{"dataset": "short pieces for a synthesised band: melody, chords, bass and drums", "train_examples": 26041, "hop_length": 160, "bottleneck": "fsq", "encoder_norm_position": "pre", "latent_channels": 5, "decoder_norm": "layernorm", "decoder_blocks_per_level": 1, "warmup_steps": 250, "weight_decay": 0.2}
Rows from block 11 of the encoder, named by matrix and row number. Rows with one number belong to one neuron. Each number is 500 + 25 x the weight over its row's rms, rounded and kept within 0 to 999. All counts start at 0. Numbers have three digits each. After the name is the row's rms in percent of the matrix's.
# fc1: MLP up (encoder.blocks.11.mlp.fc1.weight, 480x160), inputs 0-159
# fc2: MLP down (encoder.blocks.11.mlp.fc2.weight, 160x480, transposed), outputs 0-159
fc1.363 085:525504506517486517517483529513513509509513499497483576457495473490501481460492477533482491514484409535506521496475510498529495489536486543485509502555454510496516506473501498490494467494470474505454527498476507502481511497530494509518509512498464485535520494481478509474495517509526488469483499503505554538569487513455517502502503505490529496487496520475518500504529481485581471493499465511510513481509490569439519459543514498510468515482508502494490467491519511491453536514499527
fc2.363 134:489501489539497438532511545511454527506502504502455497511502509498508505459506503555526463505493477512456495463524501472529511505516472468551533500541498520523517483457490501498498526494501485533504467511505529462496503460536482481519521507506500506530492481481480522475503493514484491505501494471501461535471501477483505508468558499505502497486502513467534507502516463489531504523453504494495522440498492504455541513545500481509484472516501515451495484418552551494481536534480500
fc1.364 034:478497502528504449449517483482513480508510485510468481498493507527538508515500508459547528476508498491508493496536501513542496505508512422528488485441523448482514474494494484489498473504512536451473466480491534538486498495490510561519513537532491490476528501515551512484492507507517517495496459483489508509462487469504479502467466534481490489488561524503512506502497516511584500476520530519508520491476434484512489463526492522519486518504511517502505538470492490507532501448474490
fc2.364 042:520505531495491418474500484543477519501454486500483486472497437496515496528527521545463525498499518479533501498512519496477482492535491477495508498497491496474461506505550511504494512504472482546478508499503535517477517539551516548491521481508439486489484453529505512470499527469490489499544483497501506497467499498535484527452518573493506499504522533470539507498467503475491506516465495480505493497454480460544486500514494518505468513537499456513480498441522466500524489477484491
fc1.365 147:480487512522493507494511507448473498473480506500519471524504509484496470529521498520489517495492513485448504532465508480447479472505490470520509519554466486500514503521513499499513531478537555515485538520480462542517501546577488481508449467525468510474521474468488510456479551519496479535527479490516483516482513513522545505539495499502524534510505505456529477509495485498507523489498503491505493519514507477520509464497481433523516484449506483503523505451490484516424525512513519
fc2.365 070:460500514499498589527516530525526503492511511498515487493499455500483499494495523521544504515499504461499462496481479493473505547508559506471511499485467467514510514506460496500497538501465521473520479506502493457484475535495480492515505565488458495467471557479529503533501510506450491463487484504502486468555499499498493497483564494524494509502472472511507491499546490482512499527521486505503473506563550507488468430507519495500486477493500543510501465484478515501485540480482475
fc1.366 082:495469476518504518500466462534546499482507480524534534492521448476456463483546487470471520492495508522482498494515488501451506499511456517518501541516512496498501514504528504487485439492480495476447546520490452496540507462487523541465497513479524510523509522499464483497474523503508497495477482517525553470496534471550484488496488517479506505516469515528468499529489560488459477500501495526475489480489533494487444497545500512512519494498526473530486509528476487479445508454535517
fc2.366 144:499505497482497528501486491527557511500494498498527534477495436503448463498533500468450563514497487510475520513492481513500495506511419524463486494508516451508501509520505508496497493488500511453463571493496445549540501487490515528482523498497501493483519539492465509497506513500509484484485467528498541488520494510540514483529477539474515507508484509532475505499473578492501497471530489506501495511473546504497456496507520519504514505489498493548447523563484493499481487499501519
fc1.367 136:491479508527471513509515502494503510505499473524481534512503513476483508452479472513451535479480477498509472477500455471541517547505514498487507518475465507474544493435524476475493551480517482527526515520472505507459505532506503499503490512487517489499510469483518544504478486532489553495552518470525550554476517497508496527483416462495491527486529504484463504524451502487516514522472484530474488496500487462505495468530495496521516465495526485506530540486473521479467470543471516
fc2.367 068:493493550519492433481446509457528487481514452504479542486501540495495482513498476515533513473499461584478493504454491508490489520499495474497485504417537490490540478464467447495501544473497513489544466531496474504506526568496514531528500506475506501481483456481502501532495507494548517485514513507508492552487505498501514509536477507510502445477494492492494484505479495480481553501514486508499519505498476491497486536505497500514481469489504527500492555496484500499464516516493517
fc1.368 105:498508520474487445509514513500483494500498496496494506512502546497514515489491506519487444507503500491530495516512487491509510525522510434427505497496490501501510521530506494511501427511436489539483479512503556503484485468467518495491514497516445491493483467556517495495503540504552479463533529475501500472470505501492496508466562441525466518517516480528552504492480492486546505485487497503521512484461471504500487530536563493480477484541497496475464472500536520508526489492503510
fc2.368 110:526498538484502584539455489457521489492507479502515539495505489498447509512526479480546532485503502507465495522463454499455513506489509509542467502483503464484484478489486489497494524488528525472531528525505444514514442560516482505529499537507515486482481504486510507501499479500462495525485426522503508496523503503472506505527435530476515488497507440528421489501512508511499479504516502501498514524515522519514525465473507526502512491493501506538529518498466470500477505515499479
fc1.369 093:493497519507483502504496496527523494520530489499500489539484495490522507455505458554477530500495486473516515551479504511530522445486522491500509487473486471493524495501505518508494406526523491505492457494478538550531486500515533504459522509510523503530516515535471510477489413499462530491473516477492527468513480515582507505472438498509502510523526485462491520509514491485510476469508508527512516500489439499504503487475538480480466502513514498499534475480514490487501534520538504
fc2.369 136:472504473439501525517486518468506511493513493498537494482508507507503492544476496480404469489504477469492495512533482490455480521516503515522501506466464496493447512490499481498496565440478522496520491498516491475518518513471506501514457498486427487477489486499532507579502485481549521496504471489509455503491506494543500483530526494493531506531494528512575491498477483492504522553505465491506483520460478487514486528497491504521507499530499502516462469491514495504523486460512512
fc1.370 081:523505482517504485510506511551536495505522490481504568499511408517494507453486521485462476500518480471501482510515500527518557519581496549486488502523548486498509524511511500515471490513498507500487515498522496499518501489472481512512556504495511497498491504485471496540508452480522496512482466539472541527471495496511495490515541566505464470502482485522491547480547514485496504498507521522509485498506550527451481489525515509464529514488477485515471493514501505515496435495521470
fc2.370 096:480498509474498464507520495516501483496541519500525450523498467499489509501452506488505465567514498466495467539527529528535550532535518523443481500480536500528512502528461496504500453492491527498525507485510522529496486520481461496529555495494453500469457473511493477501500481468513469499452520513503451483488501496472511493502488551527463481503475472480437501499535496481495504552508533529503505532530525511494458462481529497485511466502502537488477518483517507505531475498499462
fc1.371 127:507520482545507465493502496548485526545495516505524511473484494508477552477509519555512476541492502550541524525517522506481498512501459451454525474466518517512478491531487518491492478486460511484490511480511488462498519464479517526495536484433489513531512518516485494506533462495500480433477528498499485494464480487502477470482501521485492509463442540543491516501530476438481535488520492497491490472506542506523505516530508520494514516504497509453458489522514498488513554470493514
fc2.371 087:522504508511498486492496479532496519493506562499531446492495506499477487480528492520462461518490495514523552521495538491470486510502424491478541499520497522569480498501440546497515508462495502506494462466495512477487494391542514516483514464469529502539505511503511496529500510508502485480477495504504495499450498509523501461481501483461492500486461503493501493501534490488506519478505517508502512474526523422495488534490510502512529513497499563486512523510485497497503499461496534
fc1.372 108:480508459524519458452535478505475506501483525478511553473488523524484511519530523501482475510513553514534531515525532521488470458471479502499512489474495519525471463520474525525516477543506480498473531477521477512526522475468532521456503467501513535510521526521486465451505455478495479491491525491489496456493489517485481482534508504480545456490520534536468477484519478518497528479516475469531471471455505478525546545500466513493536526532481526489483489515515465512543492486505519
fc2.372 054:493488512478533500457509473491499477473502517494491552486513490504513455536539497445501497456525515484487517459500522519515476467435555512525479514501485505523507469498485499514494461512509489490490483514511525532512476500450507500462475524572511513488452528475505469495489466484438510499510508491497485449492515487524462507517531489500533452529537513534518481492482512553540479468499490464509483502483501531509555474445491511488483529501494511530512547512499465512525498499506497
fc1.373 118:556496526487488446513498503509463494500504514497516481526498492497490518532478523519456428512503508505465506507467509515521520451516437458522502497439516464516507509452516515507498485526514534535486520519486511498532523499555497500484486456494513503477501473466448522478505499494447481508496481465496493528484498513458491508463522508533492491518504483499498503503505534478511523477495546504506521546455515543492458483534496536497502505494502489487494525547512497505508470560477560
fc2.373 165:477498477517488481511503505511484516511478499495512491469510462499459481471528517504465529505500518426507497451509501483533493562495469507456523501514486510496488521567493498508481535548486464496468538488494509522523504518480505571503575545508457480468470520490524499490506498493524515497527506500504493471528497511543506484465503501494498547506462520462490513501507478474501515515498504487518492488513549492513477474458490488491507491515499510528482458407515523492502544523488475
fc1.374 016:473486499477488469567516478489472509516511489488492422459490507484478479523484493515517484473493491496530474534487521494505568496463509503464526483489470518505523520455501489481491507452535523497474471502507531498534558464505482495505479506456482506489497505463490511530520534479485490470550460533541509465500525538546504550526540494495491487507478513502456501491474512495493509480484540527504506494477540488535497482525543474508503474518467492516567497540517485508489508496491513
fc2.374 023:483508489493502500452500495537491486503493482502507520491501534502471490524611554498516512553509486485489563481507490468470473513468548503494538504513508469478508514489517447498508484494430516555517500497493547481515473483512503504496502469479528503502512479488513510518504529490477488511479513528493506509502498523530493487509474487468512499492506466507538494498503515519499468521435493507500528480491572495491491471499460504496471536527504454493500533452538489499471486507454480
fc1.375 116:520509539479513544458515487506515502494453495510483493552498471500503528464503472526481515482494511517470536516498525509539491480522498510489480494500523486502512488489496502487501462587493471459532518505516516496524456526459551495496490453478551499533523474496530494479505441503488475511462513511499513487491497498517530504482447527514505528434492460493533496497490529536487516474503489516476519480520465477455511550544488495512473517489506501473534516506520511501485461481535447
fc2.375 156:493489522511496473518531480521477491513493510500513530504490533494541470463526461517460484501493508471517532521534520509480501490444492463540517499502500535491498479496511521514513407513505493530511480491481504529533499482488506546473556504501502517526487473505503521511489446539492518516501519460485529510485500510477497478422516481501480480506523494500431516499535483484496466487452569485500519506517495500499509471529510505473487524502498490493547498462528517496509570503532526
fc1.376 098:493525493499507501516530517432496504485501481497543513495531526526473467516502508470489507515503481474509510502548520509449520490532470494470483505493496497492440498483505519498503510500477509496523456508533460527505519491465467473506500504464490488517517446486564518538535470502478521507503485520513532503465528470517475492446515482484512491504522506491491488484484454486541484531495531484496452518504447481535522502472513486518588511520492485515537484425497513507522502453503496
fc2.376 136:499495536505482476519439508511507495496522497497540510492499464493557480440497509499453507501490499513468532546463538535523492466469503505414486506494490488488494497459510488508515449520514476489559504510480545471532492529507518516467514525489531507543480479485496492498492462497490489472534530504501528457493502524551488495500501536514484493533485479533484512501540523513484519455510480512510549497482463563470515518506490502486457528515499497491498534503514518497513496489531455
fc1.377 100:527489511528534492476570503468505498498463493506473505514506540513516482526508474531504480452506480510510524523535487499534495501529530506487505499513468548497485461509516490495498486518466535507507517511517492458472530506430528526468494484520517519523497509523531508462497504509551490509504483465478519519429517479509448505493504500503492478480516470580485504485473489500463470486482471491479486520468516481547502487528415548503475509490489481489501508507537492507540531494496480
fc2.377 113:518500542512500465530445487511489503498527507495519498524505428503451504507480505519477540531507489489489514499424461508515486491521442482484466503476527463511538514485493494502499530525491489449503571502498503518533491477550478494510501496497492498480497482447485526513498476488459515481571457512495464531503500497497531468484501497515512512506469512478501498494520505503513543552520552516504514479491512498482519536473524456502471472464496494516479505480509522505468508556505524
fc1.378 102:493498548475521490518471480505492497490493482490483515469513539516503496437488483521496550454501490535506532508489510489491496509471541533510526508524484498504502489495505480498499551458487461525499525505502513537519521465520500510476496477501530508508513510506508425527483545518526494503476484485484536473493513508482566519472421477498499521521507541463502479484481437498461525490478499500503467492475475481495561574539470489497512518488495494497488521511478532511529517463483485
fc2.378 128:489499449480512504464515493451504493498488512499481510513506558507504472506537471473502493454506501469489501486502533502520498446488455517543482505574514476522470477514485514502503500466515489498490483496515515509533479489457521502466497458519544503476521536520494477473493506495516490550508460506501516479446505489461498501541500498501504457517516509502567514497458496534491504468487504494499455510516473503505548522508457524510515585506496522520525491561505478503509484486537475
fc1.379 017:492489517452496445492509518510527502499460520522482491551485483507463505493495510518523531473491508533494519488510526490492468507526549524532504503498545575500508532497502464490538480506521474578509485494506518485546484507474543478518500516520482476483523532504480491507517499513541502495517533481506452484522502525471517471518526496469486532496506471458452496492509506524474513478504486507492479536518486477491502489538464469508465524493498463447516511516511490516490469448575472
fc2.379 021:486504500562499461450497508503525511505533463502480498519502474502454481509487542472517493513500495520489518523504446490512502483543516521454542502530483573507477500520502521497502514492531525441492471497519497520481474445473534474523467541520438493503487496504513506478500534507498497494464432534506499507484499507537487491494501485513469494480504509495508513500479542516515555485611497482498505518507503536513507485475476480503523496491499511479501488532499522494479501538523509
fc1.380 013:470507471511540535472498473510532528501536501471490452517484477507527504456505515535504532537503506466513452498489490519529495526510476557552466516485441547522490487498506479489471493474527492419489499531501477500473480516491483508508467519482416482524494515501466499482510525498527462534504526490518494498481504473492488476515483477509486457486507496559505492479507500494585508512493505499506500514496549493498523514480501515492518517477516501471487506477503487473544512486469537
fc2.380 017:479499481479498459487455507541518463506508514494484500522501495507505485501471490517501434425513490502499481494488466522512519508494537513573415505499477493516471516498478484499507491469495517426464523481502491494466513548480480498486496501490485511482512472491453509492499476489515474510495511582500522503466507514587513474470516511525500509524506491476452500499511492506475509510467501526497487511536521477499508488499489478505490511505498498481490528496474481505501556503434516
fc1.381 076:490543455561496485479533504479527504506505491505452521502469490506558539498505541478494473460499519472531467516525488511496514489496541477487478458513475512465490504523502484493503454538527569460459492493510485502499487522495502507474498525533463480460525555503539501460546461497478542499505518487506516494505463481484465514473521463520497496525568501550522515499532532540541504505491500474495527504499502468492486475528464490519479489494509497530500481500473500506508524535505505
fc2.381 105:521502530501496510530481480518490512501491490499504502509503494499469535507471520549519497473493506520503501531439446494476494484508481505448494501468475497451493517484547478498497506495505462491491546491494502493469515515541469459540441472500462486548514457530494530517495519494525516510557436517497479528526499508474511477431467490496523536495461521478498502499499519492480492577521546517500533518514509513488502493490507498501456472503499441502480477508518488501509530543473511
fc1.382 068:482505509440490542487496519432498495496542498498504540498504534502464471539526537490481485504505489483519508486507497501473495483510451493518487486504528517498503505442520524506483498533487548515500467508517541513555517487505516457524448483484447499482514514500486545526515507513451470480496500525498505512475501497502524507498521474502503472532465500499537498505506498479548483520510492520509488455474502475525519480429565501495501518504494482506498518523481480504537466436506569
fc2.382 080:530503489435529528462536493504470516507498499507516478509505541508483538489466455464582481506516473523479497495515485509528540477505500507512479496491505407505495505508494498487491497503489537476500483476519491487493502487473495511497485522541534504458506498467522492528509529498533508505481414502499493503506502477450461465533466515472511494455479506528473491497469518516486462466504503516484496534502485486539507469550487532507523479488504499481471521554512511500471518537519520